From a checkpoint of a small image classifier.
Training: 32500 steps, held-out accuracy 100%.
Data: trained on pictures of board games with random positions, seen at a slant, 195000 training examples, 21.3 epochs.
Rows from block 4 of a small image classifier, named by matrix and row number. Rows with one number belong to one channel. Each number is 50 + 15 x the weight over its row's rms, rounded and kept within 0 to 99. All counts start at 0.
Before each channel's rows are labels from the 100 images, of 14976, where the channel reaches its highest value: "peak on" is the class under the peak; "top examples" is what is common among them. Only what is clearly more common there than usual is listed. The data: pictures of board games with random positions, seen at a slant.
# convs0: first 3x3 conv, stride 2 (model.blocks.4.convs.0.weight, 192x96x3x3, each kernel summed), inputs 0-95
# convs1: second 3x3 conv (model.blocks.4.convs.1.weight, 192x192x3x3, transposed, each kernel summed), outputs 0-95

peak on: board
top examples: nearly full; draughts
convs0.187:41 68 32 57 47 53 69 46 20 35 10 62 46 60 29 72 61 55 63 28 56 21 36 41 58 22 45 52 33 47 48 20 53 33 63 54 48 11 63 41 61 44 57 35 32 47 63 60 42 47 27 48 56 30 43 48 41 48 41 35 44 47 46 63 41 11 53 67 53 40 76 43 22 65 31 47 42 34 51 38 34 78 63 31 38 76 52 67 51 44 57 41 52 44 52 52
convs1.187:50 34 63 65 66 38 57 35 29 68 28 22 35 57 36 45 79 41 63 66 48 73 54 59 44 50 56 57 50 43 71 60 77 56 57 53 59 45 59 66 21 64 49 58 43 52 41 31 54 49 38 45 46 62 65 53 28 61 34 75 52 42 70 63 73 29 64 33 67 39 33 58 55 63 53 50 37 64 58 30 74 39 44 70 07 48 32 59 50 33 48 36 51 31 60 77

peak on: board
top examples: nearly full; stones on a line grid
convs0.49:16 46 55 48 54 50 44 45 34 27 52 26 36 53 53 67 51 36 76 67 69 34 24 41 70 46 27 46 68 25 66 46 37 24 85 43 66 08 29 54 61 35 45 58 62 44 67 38 50 53 52 45 54 57 51 24 53 48 37 28 46 53 33 53 32 62 30 47 69 41 52 52 70 43 26 34 15 38 20 48 52 47 42 38 44 48 40 49 30 53 36 48 51 37 63 49
convs1.49:59 34 34 42 51 31 61 40 79 60 50 36 62 36 89 59 52 42 49 63 47 35 58 27 89 64 71 66 55 60 53 22 56 37 73 44 33 25 77 34 66 41 30 38 52 23 33 03 44 63 47 33 20 71 28 33 45 38 37 43 68 48 38 44 40 44 35 23 65 65 42 60 49 44 39 55 71 52 58 70 51 58 73 78 51 45 54 47 23 52 50 60 31 64 33 57

peak on: table
top examples: noughts and crosses
convs0.156:42 43 53 59 64 43 43 38 43 48 49 27 37 29 49 31 64 13 72 47 65 05 44 52 63 52 60 50 57 46 36 27 32 33 71 53 57 43 38 40 62 28 39 36 54 40 39 41 34 36 43 42 29 45 51 39 49 40 57 37 40 44 52 28 33 57 47 25 44 60 23 33 57 52 47 21 37 48 07 47 56 34 25 44 56 29 16 58 47 32 53 22 52 32 45 54
convs1.156:61 74 46 18 34 50 41 50 42 60 34 55 43 64 83 53 36 48 48 46 35 50 65 56 55 54 47 72 38 60 90 27 64 53 74 39 60 56 57 41 80 52 43 32 50 40 50 31 55 58 61 64 57 51 24 56 80 34 62 32 93 49 57 07 53 74 61 31 54 62 66 60 41 72 56 50 43 46 68 47 50 62 74 56 75 55 72 46 49 52 78 74 52 62 60 41

peak on: table
top examples: nearly full; discs in an upright rack; stones on a line grid
convs0.119:34 69 29 48 35 52 50 51 37 55 37 66 55 57 40 41 58 48 56 31 30 38 26 45 47 39 41 61 37 42 56 49 38 26 46 45 49 25 48 47 45 45 62 41 34 29 65 31 15 54 37 41 53 49 35 38 35 61 40 16 30 48 36 57 50 24 37 63 46 36 51 43 30 57 14 41 41 24 46 22 30 68 67 13 27 66 49 60 47 25 52 36 40 20 51 29
convs1.119:25 32 44 81 50 36 35 55 42 63 44 33 62 51 52 49 76 48 71 51 64 63 61 61 34 51 60 65 49 48 59 57 61 52 66 52 56 17 30 46 34 54 41 51 55 52 35 49 39 58 17 59 42 73 67 73 26 76 25 68 27 54 24 72 42 31 54 44 50 19 47 41 57 51 36 47 52 61 39 33 59 43 43 40 15 43 37 36 82 57 21 47 54 50 56 80

peak on: table
top examples: discs in an upright rack; nearly empty
convs0.58:44 62 58 50 45 41 77 33 08 51 46 65 51 59 59 68 66 49 48 42 42 58 32 39 65 50 52 32 42 36 54 46 34 35 36 51 46 14 48 41 39 57 39 39 39 28 69 20 24 37 59 59 48 31 35 28 51 70 66 43 51 29 59 42 31 34 38 59 57 67 49 53 29 64 19 44 46 57 40 15 48 41 72 19 13 45 48 48 45 39 61 33 42 40 56 33
convs1.58:11 56 43 68 62 34 39 60 22 52 30 49 57 44 39 42 74 46 69 58 64 46 68 57 37 51 51 63 38 42 46 66 67 55 76 65 65 33 43 49 70 55 55 67 61 67 59 52 70 41 47 63 68 92 56 55 46 75 41 67 51 53 36 61 41 36 41 45 74 36 40 37 56 42 50 25 47 52 53 45 41 43 49 47 24 57 21 41 89 80 36 51 48 54 57 80

peak on: board
top examples: half full; discs on a green board
convs0.7:34 67 59 58 46 50 71 53 33 28 16 51 31 44 27 83 42 32 43 39 56 37 43 48 39 36 53 63 34 42 44 42 59 39 69 54 51 24 57 55 53 45 48 42 31 36 57 61 90 39 33 24 43 38 34 51 22 27 29 25 42 56 32 48 28 22 71 58 30 44 60 33 64 61 62 52 35 31 61 68 37 51 55 72 55 61 47 37 50 50 70 22 48 42 30 57
convs1.7:67 52 64 52 70 50 53 16 69 51 36 19 49 63 33 43 61 29 61 74 39 80 47 15 56 51 29 30 65 50 76 70 50 45 44 56 78 62 37 59 41 48 36 64 54 26 37 30 50 66 63 25 37 46 45 45 27 46 54 77 64 33 69 45 80 45 55 31 72 38 34 48 50 52 56 57 25 58 59 59 74 33 56 53 28 66 40 51 34 58 53 40 64 56 46 54

peak on: table
top examples: nearly full; discs in an upright rack
convs0.11:25 61 35 55 37 46 67 55 27 40 39 57 51 60 53 51 39 52 58 25 27 49 19 44 48 44 42 36 44 30 65 50 23 20 49 48 63 36 44 23 40 45 31 47 34 23 54 29 20 50 50 49 54 53 42 37 46 65 51 17 38 26 30 58 59 45 22 57 46 48 59 45 38 49 11 39 39 50 53 17 41 59 58 16 30 54 39 52 40 29 48 42 34 37 48 27
convs1.11:30 51 50 84 65 25 49 53 60 57 62 36 70 67 59 50 73 50 61 36 77 51 56 51 59 62 56 59 51 59 51 57 56 50 69 59 60 25 29 56 34 50 35 46 60 31 30 38 30 65 27 52 50 73 71 64 38 72 40 66 14 50 34 72 55 21 50 42 56 18 18 38 59 49 47 49 53 65 46 52 52 65 63 35 45 45 53 34 83 55 28 37 52 62 51 73

peak on: board
top examples: nearly full; digit grid
convs0.91:55 72 17 45 54 55 72 41 18 60 27 55 39 63 44 69 68 47 34 26 54 44 16 51 48 34 35 29 51 11 64 24 40 23 72 68 51 35 68 28 73 50 37 47 35 40 40 61 53 40 50 41 58 40 52 50 40 42 59 21 62 29 33 52 47 36 57 34 53 40 70 56 61 39 25 65 46 29 67 29 55 52 30 26 46 60 47 57 55 41 56 46 46 67 44 47
convs1.91:53 24 70 67 68 30 66 41 53 59 55 00 58 35 49 30 81 44 68 73 47 57 61 44 61 33 65 37 50 44 57 50 66 49 49 54 67 41 54 64 52 58 57 61 48 60 57 37 48 63 24 28 25 77 74 26 17 49 26 67 64 37 85 49 75 34 45 38 64 74 24 48 66 48 28 50 48 52 43 45 54 39 48 48 46 46 41 51 49 34 53 28 59 46 67 62

peak on: table
top examples: nearly full; digit grid
convs0.165:50 72 52 52 51 55 44 41 47 56 17 59 76 32 66 48 43 24 60 54 41 39 55 51 55 60 47 52 49 67 47 53 49 37 78 64 42 31 68 55 63 36 47 52 54 39 81 57 18 44 41 60 43 49 63 56 34 06 56 51 66 48 22 49 47 63 55 42 55 75 35 20 41 48 53 27 48 66 27 51 47 99 53 38 75 43 48 58 75 58 54 28 53 32 59 63
convs1.165:45 76 63 45 33 59 38 36 48 26 54 37 59 41 58 52 66 31 40 63 41 56 77 61 43 43 78 51 30 43 51 34 69 39 50 35 67 49 51 57 31 66 34 18 09 36 29 10 33 34 53 48 53 54 57 34 55 40 58 40 64 39 44 41 79 36 69 36 56 38 64 58 56 25 61 49 26 47 40 42 59 42 52 48 65 44 51 43 73 37 88 42 64 43 49 49

peak on: board
top examples: nearly empty
convs0.166:73 49 45 35 20 14 57 66 58 42 46 43 48 22 48 45 58 22 38 66 54 40 57 42 49 36 40 59 49 60 09 49 46 74 39 49 21 47 46 58 49 41 53 44 54 69 44 59 59 23 41 51 04 42 32 50 55 49 48 47 50 60 58 10 17 53 55 49 38 59 31 43 43 32 36 44 44 53 33 73 46 45 51 63 60 40 32 33 50 39 60 20 41 37 63 70
convs1.166:52 48 47 29 27 36 63 35 58 54 52 47 50 58 39 70 36 36 32 61 23 49 44 42 20 38 30 37 38 48 49 49 39 50 37 37 57 42 38 36 59 55 28 55 75 30 56 48 55 31 66 42 64 31 36 53 57 00 59 53 53 42 50 30 55 71 54 26 52 60 52 44 42 44 50 51 47 18 37 60 72 39 37 53 37 29 50 41 39 18 69 41 66 39 51 33

peak on: board
top examples: half full
convs0.82:45 71 65 48 38 43 45 33 28 48 41 35 21 51 61 69 36 57 57 51 55 49 37 42 46 37 40 56 38 29 45 73 55 37 49 54 45 59 70 63 21 51 45 40 54 28 33 54 75 40 20 33 40 35 58 46 39 19 35 22 59 59 11 41 44 47 58 48 28 28 44 51 56 45 28 38 56 53 56 46 60 17 47 51 51 44 49 24 05 60 42 26 34 59 32 35
convs1.82:68 46 57 54 75 44 60 37 57 21 32 50 51 42 51 53 48 54 58 70 32 73 55 39 64 74 36 39 44 31 71 61 52 45 54 77 59 57 70 64 54 43 56 77 51 24 68 42 73 54 75 39 42 56 60 33 24 56 63 75 74 50 67 62 68 53 48 52 79 62 43 64 63 53 64 58 58 53 49 77 66 60 67 61 42 55 65 63 45 81 59 53 68 69 74 55

peak on: table
top examples: nearly empty; noughts and crosses
convs0.116:57 24 52 47 37 56 43 64 21 47 55 45 29 30 75 49 42 36 45 29 44 36 56 27 62 48 15 23 70 40 27 54 56 50 46 36 42 52 51 37 60 39 53 36 53 32 55 68 41 45 44 45 42 56 49 46 46 21 56 53 21 59 13 31 40 66 45 36 51 55 22 30 45 27 36 33 53 63 26 37 68 46 39 38 52 31 41 49 56 31 29 27 10 44 38 38
convs1.116:48 47 39 39 18 59 40 76 62 61 48 75 57 44 35 81 29 69 39 63 48 45 54 59 37 71 29 50 58 28 43 55 36 55 56 38 58 45 30 54 71 62 46 65 62 44 67 70 66 51 74 65 72 66 32 53 63 35 70 59 48 41 31 42 42 60 40 29 68 52 64 59 59 66 60 69 55 52 30 53 69 57 41 34 30 34 48 56 57 63 68 50 40 44 50 44

peak on: board
top examples: half full; discs in an upright rack
convs0.44:79 61 53 23 31 46 91 45 52 41 36 50 62 25 67 70 41 25 42 51 35 59 44 34 22 46 47 73 40 34 51 49 50 64 60 64 42 46 62 73 69 23 43 66 63 52 38 60 59 50 42 46 43 52 63 64 57 43 70 50 67 64 31 37 36 44 72 27 35 63 45 36 79 37 64 52 74 54 61 60 62 51 35 54 41 37 30 22 63 78 45 43 32 50 39 75
convs1.44:50 57 59 50 48 48 69 43 54 45 52 30 51 67 25 63 61 42 37 52 20 68 59 36 39 43 53 12 32 44 41 44 53 57 28 62 75 77 64 30 52 57 58 64 59 60 66 43 64 30 55 40 50 49 57 30 46 33 57 56 77 31 52 48 85 64 32 19 61 67 52 52 59 37 67 40 34 44 44 67 74 42 23 56 43 18 50 36 55 16 79 33 73 33 53 51

peak on: board
top examples: nearly full; digit grid
convs0.64:21 41 54 49 61 54 26 39 43 48 53 21 33 45 31 13 47 32 53 41 61 06 41 65 56 45 53 43 57 51 39 27 37 26 61 44 61 51 21 43 42 32 47 41 45 36 51 45 29 49 29 33 49 44 38 42 39 42 40 31 33 53 48 48 44 58 35 11 44 54 20 42 48 56 52 22 34 47 25 56 55 31 26 40 53 23 30 60 48 36 52 26 54 28 43 56
convs1.64:60 57 31 21 34 55 27 40 57 50 43 49 65 66 72 43 34 40 47 38 40 39 41 49 51 37 53 66 47 51 65 06 37 39 70 30 42 36 42 28 60 40 44 24 49 51 47 34 49 41 54 56 48 28 15 53 71 30 58 38 70 53 40 16 41 68 33 42 34 56 68 41 28 64 35 49 41 41 47 32 33 57 56 45 60 58 46 42 39 57 71 61 66 64 60 29

peak on: board
top examples: nearly full; digit grid
convs0.104:35 22 48 58 45 58 18 50 33 42 65 30 53 49 45 37 56 56 44 35 49 50 08 52 74 45 41 34 57 30 46 57 05 32 50 46 50 49 31 65 46 65 27 59 34 50 41 41 20 37 47 48 38 52 34 34 39 63 59 45 55 49 56 45 55 51 10 30 63 58 60 58 39 46 50 53 44 38 64 43 63 51 41 58 46 57 31 44 53 00 51 34 61 35 51 41
convs1.104:38 12 49 66 72 28 39 33 58 50 45 40 47 50 68 32 66 62 62 48 66 55 41 45 56 24 65 52 54 30 53 27 50 58 72 64 47 22 33 61 46 35 70 56 49 51 63 50 58 35 10 20 13 56 65 30 12 54 13 52 46 26 71 51 57 30 51 38 45 51 32 58 64 49 26 46 42 44 43 50 42 44 38 57 54 40 58 55 41 49 56 38 66 32 63 56

peak on: board
top examples: nearly full
convs0.8:18 47 56 52 44 47 59 26 38 31 47 28 50 44 64 53 44 56 44 23 68 55 17 52 61 56 48 36 48 26 51 70 00 32 60 44 68 43 17 64 68 58 17 50 40 49 50 41 23 52 63 70 67 65 67 15 67 61 63 46 64 44 53 48 65 46 06 41 53 53 49 46 59 34 54 43 58 64 56 54 48 65 46 38 41 58 31 53 48 38 54 44 46 51 50 45
convs1.8:45 45 60 75 64 39 53 48 43 60 49 41 37 45 52 68 78 53 56 41 66 38 63 58 57 34 76 51 25 57 42 27 70 59 67 63 63 40 78 61 70 43 61 44 48 46 67 31 61 41 17 30 41 71 77 30 51 56 31 54 48 48 70 65 71 31 59 44 63 65 22 52 65 37 36 44 53 53 58 54 42 62 51 56 58 37 50 51 47 09 67 45 59 41 63 61

peak on: table
top examples: nearly full; discs on a green board
convs0.131:34 76 66 41 49 63 56 53 30 62 19 41 39 40 32 59 26 45 33 43 75 41 38 24 62 40 32 47 46 41 46 36 47 36 44 35 43 40 47 44 31 27 55 53 56 34 68 68 34 42 12 61 56 34 35 38 31 17 29 36 51 55 02 61 56 46 44 49 43 44 43 50 42 52 54 21 21 65 44 46 53 39 53 33 78 59 57 46 38 83 45 51 42 50 47 58
convs1.131:55 63 51 54 47 45 51 13 79 53 47 00 57 58 47 47 57 04 37 59 48 50 79 37 44 57 46 32 46 59 45 56 53 20 48 43 76 33 42 78 21 67 24 64 46 48 47 31 45 62 47 40 46 65 50 31 40 36 33 61 47 30 50 47 57 30 49 34 60 17 47 48 42 24 29 26 15 52 43 62 63 53 45 53 44 74 37 62 41 56 47 53 77 44 54 50

peak on: board
top examples: nearly full; noughts and crosses
convs0.182:22 67 76 40 36 50 39 34 43 46 65 35 45 64 49 55 61 56 45 45 34 43 41 72 50 36 68 19 57 42 75 61 40 32 52 42 52 76 53 54 28 65 42 64 30 74 43 46 42 63 41 52 43 73 65 56 50 41 27 63 50 49 73 41 55 42 42 13 39 47 57 67 33 67 57 63 54 71 59 26 41 20 41 56 50 26 26 25 31 69 79 39 60 70 43 37
convs1.182:34 31 52 55 67 38 59 54 23 34 41 47 17 07 34 47 61 35 36 46 52 49 53 53 36 22 71 32 59 53 46 50 30 59 29 61 37 27 63 54 63 47 78 92 56 76 63 76 37 27 47 34 58 50 63 38 39 46 49 40 47 62 39 35 37 27 48 54 48 56 48 41 74 38 42 38 59 36 51 43 23 58 44 52 67 62 57 67 39 33 46 60 40 51 46 25

peak on: board
top examples: discs in an upright rack
convs0.43:46 46 24 38 45 41 86 44 00 40 49 66 45 66 58 56 45 46 59 35 42 57 17 56 58 40 58 29 41 30 56 51 27 25 51 73 31 70 51 46 29 40 27 49 41 22 42 39 54 45 57 42 36 29 38 44 47 65 68 39 59 27 49 49 38 48 28 48 43 60 56 49 46 61 16 51 46 32 52 15 57 38 54 37 39 48 44 23 47 18 47 51 62 53 47 41
convs1.43:44 24 48 74 68 01 51 66 46 38 48 73 59 66 38 38 53 46 49 73 49 55 38 57 53 45 42 47 46 39 46 65 34 52 56 64 43 40 48 74 45 57 46 66 68 41 54 59 58 70 53 34 35 79 69 43 32 58 52 61 36 57 35 65 46 48 39 27 71 53 22 33 59 52 44 35 49 45 58 61 19 49 70 51 57 46 54 43 51 67 45 40 43 70 38 63

peak on: table
top examples: digit grid; nearly full
convs0.168:60 40 54 47 40 62 39 80 39 62 71 35 23 45 62 55 34 42 47 40 48 54 57 39 66 60 30 39 60 44 32 51 52 44 51 23 52 66 64 44 49 44 47 36 52 34 55 57 66 49 36 34 43 51 51 52 41 00 16 38 52 67 04 48 43 57 50 48 60 53 21 35 48 16 17 32 46 67 44 45 59 59 44 53 68 44 60 48 44 42 25 32 19 44 36 51
convs1.168:44 51 37 53 37 36 58 24 82 18 47 44 57 42 56 50 54 63 60 67 63 45 37 46 58 91 38 41 71 33 39 42 39 27 70 42 48 33 17 58 33 39 12 69 53 03 58 43 55 47 78 62 63 55 45 56 38 48 68 63 40 38 26 59 47 55 30 17 61 37 59 53 56 60 60 60 58 44 35 57 83 55 33 41 23 45 66 41 38 63 60 53 45 59 61 48

peak on: table
top examples: nearly full
convs0.33:20 61 53 34 33 41 52 51 54 52 42 54 42 35 56 48 42 49 28 17 68 45 35 43 45 34 47 52 28 18 47 66 28 47 57 66 49 37 35 70 54 50 67 37 45 14 63 69 40 44 35 58 58 48 51 43 29 39 79 31 65 54 06 46 74 60 31 62 65 54 48 44 46 47 44 24 36 69 33 65 57 55 40 34 69 59 44 32 48 75 42 14 36 44 51 52
convs1.33:42 78 42 70 45 61 36 30 57 69 60 19 55 71 46 65 54 27 54 42 59 58 77 34 58 64 52 54 55 66 68 41 45 52 57 45 81 69 44 69 28 53 40 24 48 38 40 27 74 52 49 37 68 68 72 43 55 54 35 59 59 36 41 62 65 49 64 39 55 30 38 39 67 30 44 58 28 69 41 51 93 44 57 37 39 56 29 50 48 50 69 44 72 41 76 54

peak on: board
top examples: nearly full; discs in an upright rack
convs0.51:26 42 52 52 40 51 58 37 35 40 50 36 62 52 57 57 44 46 59 37 46 49 03 51 53 52 51 39 51 40 61 60 00 27 51 51 58 45 25 47 52 52 17 49 35 38 51 31 08 44 53 67 52 62 56 15 50 61 68 43 55 42 46 48 56 46 00 47 45 56 53 45 44 49 43 54 51 51 51 46 51 61 46 45 42 43 28 47 51 08 60 48 43 45 45 33
convs1.51:41 31 51 79 59 34 42 45 55 46 59 42 52 57 75 47 74 70 66 36 72 42 44 50 54 35 71 49 46 42 51 43 55 64 82 57 58 31 63 48 62 40 65 54 58 56 69 52 64 60 13 30 37 76 72 45 39 71 36 52 48 49 54 64 53 37 49 46 57 50 32 45 69 37 34 47 44 63 53 58 38 58 61 49 64 43 48 42 68 47 38 51 60 41 47 71

peak on: table
top examples: nearly empty
convs0.53:33 46 39 45 53 48 36 50 37 52 53 29 37 41 51 42 44 13 55 31 39 14 47 51 50 26 40 40 65 54 22 40 42 33 46 15 62 36 45 49 54 26 44 29 54 49 60 45 33 49 40 66 41 47 59 40 47 34 38 47 34 61 42 36 41 50 41 12 50 49 14 27 47 34 43 28 48 48 12 47 61 52 22 30 52 33 21 46 51 38 42 19 51 29 45 52
convs1.53:58 37 39 17 20 57 42 60 41 54 51 62 50 46 80 73 29 64 42 61 37 42 69 57 59 54 50 58 34 44 72 32 56 64 69 35 47 35 36 49 86 56 49 45 54 61 60 48 62 43 60 58 49 54 31 56 69 23 53 39 87 48 41 20 47 72 60 47 57 82 73 53 52 63 55 59 42 47 33 63 71 60 49 27 51 37 42 58 55 44 75 52 46 53 65 45

peak on: table
top examples: stones on a line grid
convs0.42:24 58 33 13 53 49 55 31 38 52 41 51 50 30 56 30 69 57 56 34 72 50 25 53 29 33 44 63 44 26 56 62 31 51 30 57 38 37 34 58 40 45 48 32 53 14 64 42 47 66 62 57 64 42 27 27 41 64 66 29 39 37 32 63 49 61 27 53 61 27 25 39 44 55 37 31 42 60 43 39 41 74 43 15 39 44 37 32 57 25 68 41 37 59 35 42
convs1.42:39 40 38 73 59 32 59 54 50 56 68 37 68 46 51 57 47 50 66 57 63 48 79 55 57 55 47 54 41 51 69 47 67 68 64 67 60 50 69 49 29 56 33 18 20 40 35 21 47 51 27 34 44 67 68 38 54 70 30 66 51 63 45 79 36 34 53 36 41 53 22 48 82 49 34 50 50 71 53 55 33 47 66 34 33 42 50 28 74 46 45 39 34 49 53 70

peak on: table
top examples: noughts and crosses
convs0.15:40 45 43 40 40 35 77 54 51 40 23 57 48 39 76 72 48 52 58 28 68 59 49 43 46 59 57 62 37 34 30 79 55 65 67 40 46 53 52 47 51 53 56 39 39 23 35 52 62 70 48 14 48 69 49 39 43 44 50 05 43 49 28 45 40 61 56 68 45 30 43 21 76 38 40 43 37 67 49 40 35 42 41 37 49 63 53 19 43 24 59 31 42 26 22 28
convs1.15:61 64 38 61 43 35 73 34 67 49 61 45 60 55 26 39 40 52 59 68 48 66 26 62 36 55 24 76 45 78 75 68 79 43 50 86 61 67 38 78 39 55 30 64 37 29 44 28 50 49 71 43 81 53 68 49 52 56 61 59 80 47 85 65 86 28 47 37 59 45 28 50 63 32 91 28 25 52 50 59 49 60 51 41 32 63 68 47 52 61 57 43 69 54 59 63

peak on: table
top examples: digit grid; discs on a green board
convs0.141:45 46 59 59 41 53 44 74 54 62 61 46 38 58 34 47 36 51 51 28 65 53 38 54 83 52 57 71 45 22 65 48 35 39 64 27 44 58 28 59 35 49 64 37 32 30 53 55 55 53 33 32 34 71 30 49 51 43 02 36 53 68 16 47 57 46 34 56 71 65 62 43 33 45 23 18 26 53 46 56 49 55 55 30 80 51 55 54 46 47 29 21 51 34 35 37
convs1.141:66 62 42 44 40 16 49 20 92 29 66 36 74 54 72 47 56 34 52 22 73 37 48 49 50 56 50 51 75 62 43 39 35 40 59 42 39 25 24 65 23 28 36 55 44 42 54 45 32 61 59 47 53 07 33 63 77 38 61 46 38 65 21 41 40 37 45 45 53 33 36 53 28 60 40 56 13 48 23 41 42 65 36 42 38 73 61 40 47 67 49 32 46 65 41 20

peak on: table
top examples: nearly empty
convs0.139:39 43 52 37 59 47 37 55 47 55 58 28 24 29 41 34 48 11 52 42 51 07 47 47 56 27 42 47 65 51 31 29 45 30 46 50 55 38 46 47 56 28 49 31 57 39 52 37 44 43 34 46 38 46 52 46 38 42 52 40 32 56 43 31 35 54 48 18 48 53 18 28 47 39 48 28 43 44 03 46 59 40 25 27 51 24 18 49 41 43 39 25 45 28 41 54
convs1.139:55 49 35 17 34 63 42 58 48 56 47 53 59 59 71 68 28 44 44 52 25 51 59 58 49 60 35 55 45 48 78 30 52 63 63 37 52 52 37 41 83 57 46 38 64 56 56 48 47 63 63 66 58 52 16 61 66 33 61 45 80 59 38 18 47 73 54 41 65 62 78 46 45 71 54 65 48 53 38 57 63 63 60 43 59 57 36 57 55 61 76 56 52 68 61 44